Weights of a small spectrogram enhancement model.
Model: arch unet, activation gelu.
Training: adamw at rate 0.0023, batches of 48.
Data: trained on tunes sung on syllables by a formant synthesiser, 39062 training examples, 25.7 epochs.
Rows from block 4 of a small spectrogram enhancement model, named by matrix and row number. Rows with one number belong to one channel. Each number is 500 + 25 x the weight over its row's rms, rounded and kept within 0 to 999. All counts start at 0. Numbers have three digits each. After the name is the row's rms in percent of the matrix's.
After each channel's rows are labels from the 100 clips, of 14976, where the channel reaches its highest value: "strongest on" is what is common among them. Only what is clearly more common there than usual is listed. The data: tunes sung on syllables by a formant synthesiser.
# convs0: first 3x3 conv (model.enc.1.1.convs.0.weight, 192x192x3x3, each kernel summed), inputs 0-191
# convs1: second 3x3 conv (model.enc.1.1.convs.1.weight, 192x192x3x3, transposed, each kernel summed), outputs 0-191

convs0.97 086:468480472455504490493445506520515473489495503448491520490451486524463542519525526488498531484468495554494481463494492474568481498493528488511558501462490456482513482476465486530498514495522479481522445504491488517452532487484487490517511506503495550555514497518521523519565542526468546500489483499495512483480489499481454531495497491491520461503501510454540499517478509453500505503506500494450510534502499490478515505514497513506455527487510507485510502502512511515477499479530480506528521497485511493534519575511452503484518571497488546500505490549478504487518504490486509508
convs1.97 040:465500494541531490492487501484482525482497493541481445466478494503499523457496540506506512502480461515504491527507522513496501484490483517490443453485485528458541518489532491518485520507486530457454485501501504501489524489463534476520513506495492475519449489539529467452541477486508496500501523459505521475440493494487476480511567517496523526494493496517529450497492484553518482442519488500530472492492516494497477479488510525518455476493482529500497523494432498479518495483471509492523489505522492491525566510511530505496528494485546543485494491452486510426481488499495536485
strongest on: vowel: /ɑ/

convs0.179 119:517500519484476502505516534494517500475531495500489594428574506501434491486480473471486487494473514441491524487507488503496486487441501493487517490519477480488490485491503518500515491550530455497491501467458570422486499494495487462481499493498497506488472530521489519501507503499506497499466474473469493546577504496496501494493501500503515496513483489527501528511504507501576510546469501504469493478515447500559495490506563495465496490521516471511519507492498548487466530463483508521481502504509496507501512486501472507498491498507507491515474520469509493519478488487497525490
convs1.179 238:503495469537493504500486481540520540504494508497547437529426498524524500474494499507512507508469452509512476510513508503483505519495499482485456529488536503471507484513465483569490538523483500523515501537538508508508524479497481504495465502488483472468531496488508494506530520494502505498507517514531500416396507502519503534512480497493465509457525508487493457472532532501460517476529502504565539522497524513492523509492542529548495500500480473503494500526503468504463506490519462506513558508487510503531505519492474484483511497492483536493499473470491497468523488497510556489
strongest on: clipping

convs0.43 084:488509537478494492498511480522490469481515523518501509462552557474489496496488491500490423490472497519487547505530491522498512482560526514500481500479514502495515471464531480484488465499469483535503505492512527545581505536493502455489580508510520486475492499501493482459435510520537471526497507478502503537501506492498495498485468484485454503495511522503509531505471496527531512453504473527515512505503495497527502487478505530532517523517531483497493546514535490490517488488427486502488451508485502503531492503515494492537545494497474427527489529501495499515469522464546498499
convs1.43 029:498512499504477510508518517509453466553516516492508544467496511522509470569476520495489536495534515448485526491523495512479509547497495477491523518522489492481469437474485519512521491525489463543468525545524498476539520502463493501515516504508505506463483514513536499469512494481521511490485512493479500515538479483529456542449447443492481471517474464481471541542529512517478506534491545540492498497490493495506507474472491469488508509524620476522514497510504524495521491479500488492505506477484534492495510521483469523494478539508519476505503495504533497472515501518479525501
strongest on: vowel: /u/

convs0.85 116:481503481553477489498462536534503528492502493488508517580494498483507486544527496499493583490519517468493509499494503506506497566453419497475552496521500488481485557488482519477507521465560540504531516568530501521499494490485515510506512506498506488556516498502527515491523499484486494492478470510494488507558498493507495509491506491495508502497510458509503494519547541511480538567522557545484534495507493497483497518518483490507496499481532540546536506492504509531485501508533484505535542481519476496487514525489514486504441491501480483516510513525531503499503507500506480501
convs1.85 032:516510504553455500502505504479450427446512504483504527441517514522549473546473440500493482498505511461498522499529500521485480514470518479521503493537504490508509502476507512459527462516527464527504525509536498528537499511498495560497479500509521498497555512515479463475529506509459457441465517510498491527506501498503484588499459470506492501515512474522467512512486497507496497543484529508500493508497531507529508497492478452487537522513513481491499486489506557492509491517509472494484447493477516493471467511475447526512496490517521455515481511497514493548517516521496511514
strongest on: clipping; vowel: /o/

convs0.101 092:485446439511498497506479475463460524482485489493494487507506499506475509511557507495484508476467495493491486461445495463498509474495503496488470493472508494514450514474465478475481497465499514456467439515493492494476479485489499496501490499498491495456514467471481496502476500461457487493488477517482525513503478497493486521508495496476469489500523501445504473500459507438422499479520472490471504477457494498501460513493510495514437530457510525468474527521461499526542483511515509479476506484493432476494504503503530481478445492511491512496544478546495492514503467432468483477
convs1.101 138:494510517476511483485530575493545466517502508489515524459466508462479519488472496526513467520487467484527527525515545541504551510495514487500557512523459491498480509493477500461507521442477482495500506494491508500502507506452498488472511501494509487477485504504477509457503491480489467553538510491530486484495532527512507432503450470509485527506505489505495503501516506502504505475493539540467507468479497489492463462460503492505484527519551500516519511495527514475551516492453459521512467525495529512453544501483512515512528469511525437500439501469500500433503515497501500528
strongest on: reverberation; child-like voice

convs0.8 070:500500519497555497497514527523495498497478500537459425488611495519484514512509519504500489496469519474498514485510504505510509507515458526526486523512501536507479515490548509493509479494517502480473553497501529508528483472495507482517475496491493502515489456503462501494485508496501473506486477521505510547496490503505465506484520485512565554516522506425533501537508515503485503538525527522495507497490484485495482456457533509582532530490493494510505501489547507493501506487476499515483491517579489493511453515504491466459429531494512522518468493527499482493477504505514499497
convs1.8 036:498501472517529497498530485512542508453461485484495421469497481457486549497548511516521518512497512470516480512478515499513514485486472495521475498468541532501515558515575488498468503476457498498510473497476520497449473468471501487458472490480483498526489471464537436515469484465456463492497499500536509489499495499487477453514463511506469507495500537492513511502508509493459503481520466506534512527511498499505497486503553483544508515488544496479488494496480453494489510475488507510532427523521484511529529523477474471476493505506471526501459475533528529492488503470482522506
strongest on: vowel: /æ/; thin (high-pass)

convs0.124 109:458474490516477494509466519487490495488525524512492512497478520494437457472480492494493459507481512456481509491464510497534481465482409508477468502514525488473491499505493509533516503498528489501523508503485498459497508497482497431502499503486491498505449504523512483541486488483492491495484460533515523513518510515486491472478520500511474503536493529505433476428460510493526520457514486466533516496540442520537518490496507521444490503527507512463528539521512520509521485467496495483504490499512494470496518420482439502507502448521486507503522515473470444504490491478486491486
convs1.124 137:459490462494507473467497502523470475498494484512483495467492515490436497489519439473479462483490451445479514465514477498504499454483487464506537490492466451468558507496412459515468495480507513470501472531507502511491477458474510474484504498483505511511501487509480450468490509508479532490555434501523498527511490485510491518463480480479461508483508455499462494465489466521490482488481506506489481503472501495502493492513514497483513498485476503482491455483487444494503486533467524493547475508535483496491527492497498502477546494484507494503495514473540494432515517473531471480
strongest on: rumble; pink noise

convs0.169 109:494495504473504492499493513483511483434499490487495509435519493509429471478501465481490438496468481442492497481489496479473488451415520503509497482513476508496494485485504514479511496495496447483485506478459507463516500501487417455497510497502499511493438494506491508465468513500511491512449426488493490521525506497479480481500498497496495485501452479459478535506487504504500500504486496518476495484510475500484499500495489492475496496482509500496501501472501496507492511438472506510442490495499416494514437474478473511504427493513501474502491497476478481518476497465495470492
convs1.169 221:515487502541493501498488505532537528507491499491529442475450496497516506498496533499502515501495485527505475505524499509478503505545493483473470539467516502495495472501465470540468534519485455472457482483500440509477503486504501483471455501489499468465503491490461503502534510485481525491513498517527486456434508504534530456511487520498477512501531500502513501478553532507494522507538519537574551517481518500461490477462578506568488523547503476533504522545544477506487503469503475504509529504487548503496521532502470482491500499490489537492487494476486497472508485490514536486
strongest on: consonant: /ʃ/

convs0.114 065:517490525505515482501470519488505467493478475456474542486510477478462500535521461494483522480509523446472528528507508477519528464424512511518493473480499543471536456508488482450487502477474513498491452520501491523478498501483466466501489531507503512512477495496499483541465516532496478478489506508510546503539491478501473490515476498477532450483467544486520474526509474464483463509486508513442475484495553472507497528487484527516518494460514493465508511486462539508544492414506511495486459498482475503560469498507484508505506498503506504505489493457509529550484489487490540489
convs1.114 034:482515494488470504500516493506518451490511508497500506482527514496546491579490521511495518506530486429505500490506507517494519515472493421494511504536459526455500507463500526556530531518491452523500526519559534511523480504474511508458490505512521512473527506482509448507522485502501519504443528555510495485510506495524481512474444459497488502517472514517487544505493510495451509503507499502480509516485506509492512482482477418515501534527514477521512504520540489545553513502511469513463451512478494506485514509478468503499495506512507481520472489491528548484542487478465520486
strongest on: vowel: /u/

convs0.11 095:504492454539525518499527489497460565469493502540493446499538501489535461544389513503499519518552519480491506477487486495433498475479515466504460486507514498526479448498519514485516546486500496530510509529525509481524534520509480542490518489511486496491504500484499523489550503503480496493491489477480479459468490509515542451498500509475505493519533517521496521483470522480510532469510511491504537511516469513522502513520484533464507497487486494522498531526452453461468499460519484496493497486503457508507504461520560480484444493489478490489535510489500474482500507494494498518
convs1.11 123:499482501489487503505507503510509482498495501489508504457467502495516372479461470485496494497502455490497472511485482485501481555517538485513528496507512542517516484477510502517513454492516465507513511501479535523506486501511467497471532498504500530504516510531504466525516480474490424501481449508530524509533531518489481429541481482534462479469507559460497522497456497459499489506476486500515485483481485500527489476473483500504476473470498489489492482476478466475451507520519477506511496507448549504469495513453547478478522499489445503501472473507485500536492493497490510498
strongest on: vowel: /æ/

convs0.190 101:507508529514505488505525604554456520572491510495504467512471503520521485488488516491485552477527482503484466493507493479485480493513474498497471627495496501483558468503485504507499496520449493524505507486511498482497506491477455486496494505489488495508487475477503494493571493496507505503602529501508505485511507500515504481501489491500480499522553507554489468499514505544503501460511541479524515530486476490512489501474524502461487504509449497471505466507500484489503494492495504504531502480472507477507516483514510496494480489508498501490487495542480498496522492545521536496
convs1.190 101:494476490435473492492513487441543494480510498519453589500608514501499503487506518503511473501494486512506502514487507481503483459565483553495511481471506487493440530518549479458477452519524508533522482483504519490483508494490515497503499497486493518521509502525491493519466527525515487462459473538504476565545506501504510498473486472486500485523464531507493487478472488471503494510497481469509496471486506489516478499505501485491509491486508503510492487487500513478510489513467538488459489508524483486508442504502400498477485512490514503502502474494499471519486470491511533481
strongest on: deep voice

convs0.127 099:484490479502506505497488513504494516502519497511506480518477515511514492425501516507500521497486475491503490508513501483484497490493474498494524506512488486523482533514482506458508493508505537487510501515469480519487485507504489482452486495502491517489483522534472502441501498528496467483502473480518498503484532505506495489501502498532458528508497462528511511493497523521450522453509500505569513547522542502495519494510510513636498509487502524561501534524572449500594499555485506505528500479510494499505473512468523516495482483497491501464471522539494547482546512505530510514
convs1.127 028:467513495473504496499524493506499503552499501491479509544496490535493488584499563492487517493548488487487515503500493500507536521516494477532528452521483499459483469506494515532510537494435474511459514523524523538529501511487549509515517505511499492491517517519545500474553482511505518520468519486495503510487492485466546549475512477497513486511456508544501544506509516523506504474508504539586509507505508503527510469508514498491504494525550477511486493512496504479488496489505488495504465506485511495514482502499498521501504511502513514500562480481602524430498479483465474476
strongest on: consonant: /ʃ/

convs0.178 136:504498495464499506497492500491478487504494495493493597468490498485448484489497489486497485504464494486496494498473484483507492473457507488488487499496484511497555476483484505498499488602506464508497496470471592448500498502508488494499510484506499511482494525509502514521513494499498515498482474476487483483517504504488478492504483514501478494480480511472466507486491478495516473513467484473463465500517477513596513496497600498447473495489462467514471500499508590489488497486510506499513499488497454507494526466503480485483483510493496489500483492456540495507474503484489560508
convs1.178 139:507514497586495504499540504498518524487505537535531475509514507503529495496452557521514510515543503509517475511532526542490513507525511526505485489522523505470502511476489512560526534509523464520517524541527529550523508483492493464496455512513501479498536499475505495499515516488461479449498543518527491477463522526514515519504510515503488555505526510535514485460527503497519503512501492516523505501506531483510509503476490527561492502530499494529512501582544483557490513477505483514497518507512532512502555544469504475487524519493470537491508496536496508507534501500522578509
strongest on: clipping

convs0.117 141:505536514543519492497495528536502553498501498510550515476443506505520511498499510493480541476516544530492500524508502519504543521514531473521557514507501496523504504464479493531506515519466500498508477496457508497475470477485505533503486498498498496444507506499460504484541459453460470477496502447499478483498500496527565512502524518502511535498507493516514532503543496485528503505485526524523497521504495519506511471513505521509479509513521441514500542533526485481477507513491453520553504480519527499456500481501539497519483514501494520481469518613524572473523504503524505491
convs1.117 155:513461466449477493495479497466551470487498500537498507508502510517465460483523470527524478514491427503514463515516530512501496521490497509517478519487508485469499562512487489513488465508498536491513494495499510523501500474475464465480495508486496496492472486475506466548443462495464504501494504513518499502489493494520481470480460433499497492493475526471483457468487477466432487474485499492492490503496502483461496483496490464494526500476481493472499477490459434497502514538522511513501541516486507511515450497494458508462488490495510490501474465395448465516468483496502500483
strongest on: vowel: /æ/; clipping

convs0.173 103:502507529456494493505507540482506490458503484496491551411524493508414478492492462477483445486457473442479503475485493487475482457423508493509505488510470502489507473492495509478508497539494448489493506469440553434499502500487457455490505501503507513489463518514484517497494508502516491513455449485488499525554510495487490481505504499497502493498468489504477520510492498512545494513468499498468480476515459512540507495501538499453492488500501487489502486472482522502484514448482512511468500497502464495506482456481461506510470498508509486499483506449477476516466488467483509486
convs1.173 195:512495498550491514510496494539528538496500506491536442492435502508515508486492525508514510510489482512514484512526507505483505494518494483469452525481530500482502486506457485563487542523491467508484499521537480507501517482501492478491458499487493461469513491488492497503539524490484531481506501512527487415399508504524526504509480509496460513487530505503504487465547539508494531500544507524578549511489520503490503500474569534559488514527489478513500515544529475504484508476502466507503538507479525507507528524500458487494508498497487541496496486482491490484517485493513552488
strongest on: clipping

convs0.175 104:515505519461490505508502520487469506477504484495484570433495491495423481477494494493498461505462484466497488500489495494488490454432498497494495489497478498491535480488483495498497492577493436497496499464448578423485500493500474471498503502495511516492468522519489520509501497500508510500461467499502510515534516507495479483505512507509503507497492506485478502499493492522568490511481492476470483493512451526572512489502584493423481498512473479493485495506495523508482494458492522496493497504512482490497516456496459510504490510502520501500485506454496475497462490475484538492
convs1.175 139:515506501558504523520522496532530542480510531501545466488471512518506501482481520525526500520505492496520480518541523516488502462513505498474461511511543500465516508507470506576518545517495454531512521524540516524518520481483485460492457511503501477485515495469494497516525531489477513473507508509519488446430505511515531511504474505493461529491532527511507489453548524507497526498533499525566530512497535495517514506480529543579480502527487482521491504546535483526488507465501473507486521507484511508513539534501454479495519500498470541501501481500497480522522490486513567495
strongest on: clipping

convs0.36 087:485497548486491489497500486507495456484513525519498515465554552472490493493489496494484421485472503524480552499519484519503506480567525509498477498479513507496520468463533479475487467498477476533501504492515532549575509541493500446493581516511529483479493505504495483459429512526537477529501506473498503524491503490503492500488467487487456498498518521502507529505474493527519505462501472531512506494494494491529500485480507528529517517509529482503500539508535496487507490488426488505494459507487502503531487500518495494516539496497473428518483516502493492521466523457545503500
convs1.36 023:517522505454531506505526522498548532437494499486521485457477502483453521445523599510515532506522481554518473509498509522475498497533485501502470509495581503500510536501550498515497515482479554494470496490492506487473530482505506522474471488481484523471510486433487510530473490484513485511519478479498490477492501498498520431506487529498514503503499540514550499533509518495462508526520493494531513494503514495501501539499514514515485505480515473498503506528527479515508505505486536503501502509504513504526516512513451494504477508502491538501543502497574518524519506483520586505
strongest on: vowel: /u/

convs0.29 099:513467463517476486512452472491466494498491513482536508530468498517481434474492484462485489487500486440480465462508486513390471491432515497474489498502441524500494519489520506517497437491504489494479521495505481478506489500492474484527508512485511499510498522506510499471489493471467526531480485498499484447507512493504434489524497496489506513480493441482505477530517458512514450541496506526444448483471504532482499507496503470477477467513476512529496447500515543502477508464479491501462526492473494492477497531491494478501477502512477477475510483477446505488498481491499493490
convs1.29 099:514521512528466536538490495501518493518457481505442495493490475502499516501525567470484513479492519529473523503477517499454524510516496543530496502516466501466493514475541526507526547499507513524503512543556482452486524478508526489494439495485477482509537512466489459464506530500523515412530465478510450492487506503525494522480475487495515503499462448556526522529525520524535539524539507527549519517519491483462484487502482478495524495515529490490462479512509476472507498513472482492524469508537498502507486491481504510486504458501477550522549508526518500479513505501496517494
strongest on: rumble; pink noise

convs0.158 089:499475496525499490498494528526495507532518500502507508549474508502486480502520490492493611490521520521507505465499481517525498547449446490487511508512499503476514551527468517498509500489584550441534479537502530518483485470489524500516488499492502488578508485507503502504544498486484498496500503516506523489529516504523477502501508524515521529469511467521505482514530526533470506554507534527482495514502487483500501499555496481524467497486533535548524506472521512531491503550504499508573554481513479499476513527485519478470485491508506472519488515524502493458495518468516490508
convs1.158 047:499500496521471500504497497486448452465527511487486531472537520526517483557481465495488497494518519466490515483499487515492478516485505504509533483525446480508483460472504514457532461513530489543537524514517492490519504504461517548493490492503506504476536509520482469487522542506487456473440489482488484537559494498504447543485456445503500468516477455499467543517498501495506500534474522507489497490490515503515505483489463439500530514513541480502526500488523530496523486544489476488486445484468511489478450537485457523504491513523529447520488511510528488535523520499498527517
strongest on: vowel: /u/; clipping

convs0.4 092:482481489503501488487452506507500465502482487462473510507502470470472504483515472477484486482519494503485517491480474489520457498502498493469487511462491491489504477526499481499469460484508532511540483484496499496520511490488503504515505522513507508463490523526537493511473527515480492518503474465447475439497452487483469505469488485486506421457470486503471529494488482482490457467486491468415481475479468497497461519525491474402461486483497464475497472472473506471476484478511523493508519462472496479510516398505475480496490497495488448490491487502529481496487499485481472488
convs1.4 127:506544557521489495491541555543536482507523553533533506520506556499573527508513513502498500505542513478504558505505509533521526491544540510553515519504523502491503525477481515520496479529545468465451512518526467491544522495510522508505471482477484492504497472504533528512487502480422544501528487475509499478482514522518495533462496506483477544529510505465481448478475495494523517510501496485508501523514508477496505476491525478473560483497533465475499508505512480519483507508471490512505532491505496504475510473528473514511505519490504461483509533550540535531516510489514476492
strongest on: vowel: /ɑ/; deep voice

convs0.91 108:478504485552473490498466540534503528489502495487511520581487500487506482543528495500494586489520521471492506500493503507505496566449419498479552499524500488482486555489482517481506520465564542503527515564533505520500495491486515509504509506499505486556518498503528516490526498486483496491474473511495484506557497493505497509493506491496506504503512455510497492515548541509480536567516558544483528495504488494488498517518491490507498497480531535548536506491505509526483501509538484505533545481516474496487515528487514490503444491501481486515509519525534501497500508500507489502
convs1.91 033:515500518562503506507496475498494482489491505485516493399462503498516553527510489507503484503520456470502509498478515509490526482487481495493503500534468512490519504505509521487515518522514479545538532536491451510548482499489499487487484506515512501459566510527517503502521518501447488493524468554487504506529489497539410559486463493497514493516494476480488553508519515487464502537499479526522509517502487539477510457500500525539509510507541484496479485501522490535509495494519488495493406496492510492493454525503488501496505519504511491504423489503507549483507506495504515505
strongest on: thin (high-pass)

convs0.125 095:483489478500505504497486514504493517503519500508507484520477517515510491422500515507500521498486476493502489509512500482483496490493471498494525508512488486514481537517478505457508494507505533492522503517469480516487488506505489481455485495504491517488482518534474503439501497529497470483503470479518499503484529505506496488501502498533458526508496461527512510493497516520451521452510500504562516548523543503492520497512510514630497510487501525562500533526576446501593499553484503505532499477507494499505473509466523516496484485497489503463470522540491549482550514507532506515
convs1.125 030:502510497494420497493444529525473457489487495544468520520514495512517524592489459501500514500537469443506532503502505483507523503475535512528492450506435470466457443506501511493517557495518482510507507469537513491511499522515487516516518511509509464518493509494527481508507509538454485511516552499506466453468511509530519525467523486501515499503480517506496486520513493485496503498485521530468498472506497481503503527499477480471530501506455504499522500520493529492434511547530488512469514497485516514495469469497503521511469496506530470503525508493428534506540504537498511508
strongest on: consonant: /ʃ/

convs0.131 096:482490479496505505497486514505494516503521500511505481519476517516512491424501518507501521497485477492503489509512502481484495489493472499493525508512487486520482536517479506457508493508505536492516502518466481514487491506505490482454486494505491517488482520534471502439500497529496470483503470479520499504484530505505494489501502498531454529508496465525513510493497515521457522452509500504569511547518540503495520496512510514634497510487502524559500533524581448500592499553482504506530499477506493498505472510465518517492485487497491503463470524538491545482546509505531504513
convs1.131 031:506508497539472515512504511478518466468497509498504508451491503504524534555476489521512504511544481477524496502464521508496526463482505488490492498516488488494469490431496510468507517497497466533514513539520504479528487490490442512466479497504512509471571503471505479508456534505492459502494456557486484452543492496514443517469482499501512496508474482493481564534529512469449509538499501499446509513500470519486515476502483479535526526532507466504522480519568484542495501524532498502481474505499528498478505499488482510505465524513502500517431500476516546493529515501503556509
strongest on: consonant: /ʃ/; pink noise

convs0.157 085:495474493527495493499497529523497506533514498501506507547473510502489478496520493492496611493519523510507504467495496514527496544442442492487512509506500502478513554528468509500504503488587551437530477537500527520488485467489525499517490503494502488584508486507505500504546497485485498495497507518505521485525513503525476502498509515506517525468508468520500483515529523525468501552508529527482497515505486486500502498555496481525468494486531533552524507469519512527491504549506499508578556488516481499473515525485518479470485491509505479515488513525501498455494510467518490506
convs1.157 040:509514509520471507507514485469463439483517514496491530464518515517535485585467492508496482501535508486500502498496509517469487501506462493508496449538505494502508479456515513445529487521512475538509511533522475499515508506471501516482478497508512521456588510506474460497532508511470474465459482484493495529522494495519451566475486473504506489526463471512490567528509517493482510531503525510503510512480518504505502462490474431513499518521547480502506502495547530529525493524482496494501429491510484491478483526489458524503510511513521459511480500496542515502526511508498546508
strongest on: vowel: /u/

convs0.144 129:507495478487506497500511446490438515483489490488501501458495494503469477481455477501503476504505504475497423492500494506462504410491501488501482508497472503492512490500519499503497499504492428512496497506503501479509504503504345484489498497495500519500443489497501504460484509503508492496503456466494488485489491502490501431498494507495493505513530502441503527520490537506524542548501491497510535497492497497510497490485509482485476506494449491512474505526528503516492489454487495500476489486494461495518501504512461502513472518496496496495485470494404498499515497461507494502
convs1.144 136:514524538517474505503489531538548489518471476481483477488491471496536481517536529487479521475515513536478489510506505510489509509529497523513478543494503473551501494486466482518492448491481473447454466471486393507452479503506533502494490511509515502493517515516453502509483561511512514506547520515486498501509479465506498509468501498494503494512492515511514494537547518530523521511523535558532527518486506492414487467496534476536532498519516488510493508503514461482494468508464470467536491496464544472483501510504454511485511504498493501488504512565502487469494484509487520497
strongest on: consonant: /ʃ/

convs0.0 074:505489513506520501496514527533528502500478494541481441503589488501467521492526471510499479487477492475503513476517505511520505495519470535535490511498513515517484558472534495468496485491523512499494531503501524526537464465483498482506487493489491497507493455487458479499465519495506463512498482524505511571506485504496464515478493468498538539505502483431532490543515484504465486524524509538496483488485501489479468460456529494580537508475496504501505491470540510514566508511496496515455493504545494487518448521494488475480437538498506524524457496484470486498475501476516498488
convs1.0 086:485477470490487537529492484502442468476514496483505440498475508485532538530506523501517493499463558487506492534469508472487480473506503480464459502493509533522472463531523501500517498468444474525533492523492496474479494478476504505487439496489485495507486498488485465487500518466477477445511506507540482498534522526542525491541491512524480484513511493506506527519500542522537529514517485476527547529538531498493536486497523501499506559516534512488500506498523495480485542483469481542534445518526488564508520500460465507482462492522494480500497438555480494505502508500465507518
strongest on: reverberation

convs0.42 084:492527526470492495497521481545475504479520513519508500464522570476495498496478472507497445498478479516494527510539496525498521487542521516505493505477517496489502478476543480495491467498455496532507505497506501535576505524494504477477551504511509490467495489492490496460442512514548473526493507484505499564528509496492504494483475478487460504496507527504508527500472503514534523450506483512514525531526498511518517490484499530549512543526525487488487568514532485503528485495432491500479450500481502499528505512512497493570563492498481434523496545499495516506486521470546496501
convs1.42 046:496504507534442500499484521499453442450513508505497535506528514528536452521468448500491503498492496439498525487527494508489485504483552505512531506529445477531476458474478515469527452552541469541546523516552533485523486514509462541497518498507522482527511514515475469500495490510477483496473494536496481494522501501511488550488475469506504495502499454495467516496485478477512492504460532480445480507500493506518513516505453491480544508514483506503552479478504513497502493506514475497464487492473531493465493491470490522517492500516513459517457522488486474576522517524500498516
strongest on: thin (high-pass); white noise; pink noise

convs0.27 132:565492499526476497500458508492494498528510516484541506509515516524488496501527504503491507496486508482492520498535512515513479504481474566479497497499490463498490517505508497494487496503511512503497541474523487482553493517493513482547463509499501538574508522523507502487508502497487550510494484534482508430459486503537509488502471483483531502504475434510507506514520428525551444536495500505436451484506494518488503521500509499506538457554508527498508412483502547474456490497469482498491488491472545487501525546509499508530521474504499481510538512468496487495468501521516499499
convs1.27 030:497497493567455500501482542501477450443498503495507503503505505521495508488479505501501485501504497441501521497517498532459494512494532501519555524517462472532502454475545511489513481505532505519536512511516504453520505504489453582484505499502507513511485512500538493464490509514498425503461521511499474484530498501553480508500470475503494498499495464473462506493481474429507483525456490480462481489492470507526499515517460503479561513489480491480504470486499482485453493517552486493457481493449554492496510492467484505515465497521504474512451508509497534529507519506503500519
strongest on: reverberation

convs0.26 125:557486493516473496500461506493495498534514519488550508512510519523488491495522497496490503494493508486491519501534506512523483499469480569487492506499488473496490521519507499498488492498514509503502551481534494494570495511490509477549470508498500533575503525525512499483502502500488562511492491540486506437461496506551519485508479484484531504506467441510508512514519421530557457536499499503435460485506493511490501516499509496504529457540504521499513411484505540471449489501468490499500489485476541487499539532518502506529521480505500480511532510468496483491471501525522498501
convs1.26 034:519509514536504504506496467504536477471484489494506498422496489502494554493514508535524458524486487480523457522491540490466544476512457481476531492519515510508542563542567515512509538459491511499466497519507485488476490499499482493429467506513510519466556509501493525487484523518484483486496477490507491489500498492504454568484486504499468500487473491506492534476518522440460513517503451496528520503492498530506513467488504523529459535488522483518475481493524473562510501513516529502487460514506470495507472480494498501518491507505503526505438480517514553463519500481494531499
strongest on: vowel: /ɑ/

convs0.188 127:470558553532504498505499631566506508558499508486508456499478501496514501485484508488492531485514487526486507494475495520493499518511472487493453616504502507496566484490488504513498494495432492500485491491509494496511499490487475490478499495498477482514493476478493518486549486486505502504583539509510501483504502492517517486507512500492492544507564517524477475509516488562477483479493548521510492529454476487522482496461522504496499501490496506491505470502493468485498489496504506480525497485478501496498514449485520499510489500506501513497471472508489512475512481513509510485
convs1.188 137:499444473472457494493525474431519472484499485516470584499603500512478500521516511505503450501483511486502505493512500465494478463537454522503567483473496453477436493489516480479483504516512496515525481500517518485473520505502494504511522519510513521525507513517490500508499532535536499489484465513493448573570505509508483490457484483488498463544459499476484498454459496486510498505500480451500497469496491471516494514484488498479504514509535485515499497503506516504503510460471511511476488496514485505517456497500424511494502489510511481505491491495482476517485497476504513503
strongest on: deep voice; first note: F#

convs0.139 080:478447464494510485498439500495515473483483527479547538508482487519479495445534488495486490475492504445486532488483503484512509492439528494456502487491491490511485555487484482493483500483519501484484492486513488558486479472489499481518574515504510512534479495501519498505451504479509533517496515480512509473493494487487461519512440500485482487471502478505515485511509499494441483531515506539459494504448514507500481478453504495553448542453523524504505520489475472518491501480497455505527509520474466498507476541457509464481482507507422486468514471493487474489518480475456497491
convs1.139 022:501501493498471501500496520512508475471509502496511502507501502517526454475483527493489511496509532473489505479504478516510463564499536498506509540507487484523509450448409503530509471488510465495541507538530494498509510494501487615512497493497500505517483504475498500485505529496524488499530564492495502493577506500490525512508499486510501499447496482490502505522491499465515498531486493481474497509508510500521510556514455440440503497505486477492505491481503481498462492511533482494495537492462579495473459472481475501508491502509529513511487515502494497578516511485503469508
strongest on: vowel: /u/

convs0.164 088:498475496526499490497493529525494506532515498502505507551473508502487478500520491491493606491519521516509504465498484515526497546446445491486510507507499503476511552527464513497510501490586552440533477539501529519485485469490525501517490494491502489579509485508504501504544497484484499495498506516505521486529515504524477503500508519512519525469510467520504483515529525530468501551507532528482493513504489486499502499556496481523465498487532535551524507471520513528489503555505500508576556481515480499473514526485518478472485491508506477518488513526502493457496515468517490508
convs1.164 046:483489500483466512510499487463479448487531516509482537475523521529492493615472494496486483495536505492489500484496489499483497490499512482502499436534444480476479470473513517477527487502519461525498512518520488512526454505478513489501467497513512485463577515526479484498530506509487480465452476488487490545543501498506495563485441458507496487523452470517473543524517520480476513502497499512514513490505487506504515473492474461518475516508520458516521514497534518504537489530474489489490464494509465489467429510484467515496506520506541463508523503481527481500524506496494513503
strongest on: vowel: /u/; vowel: /o/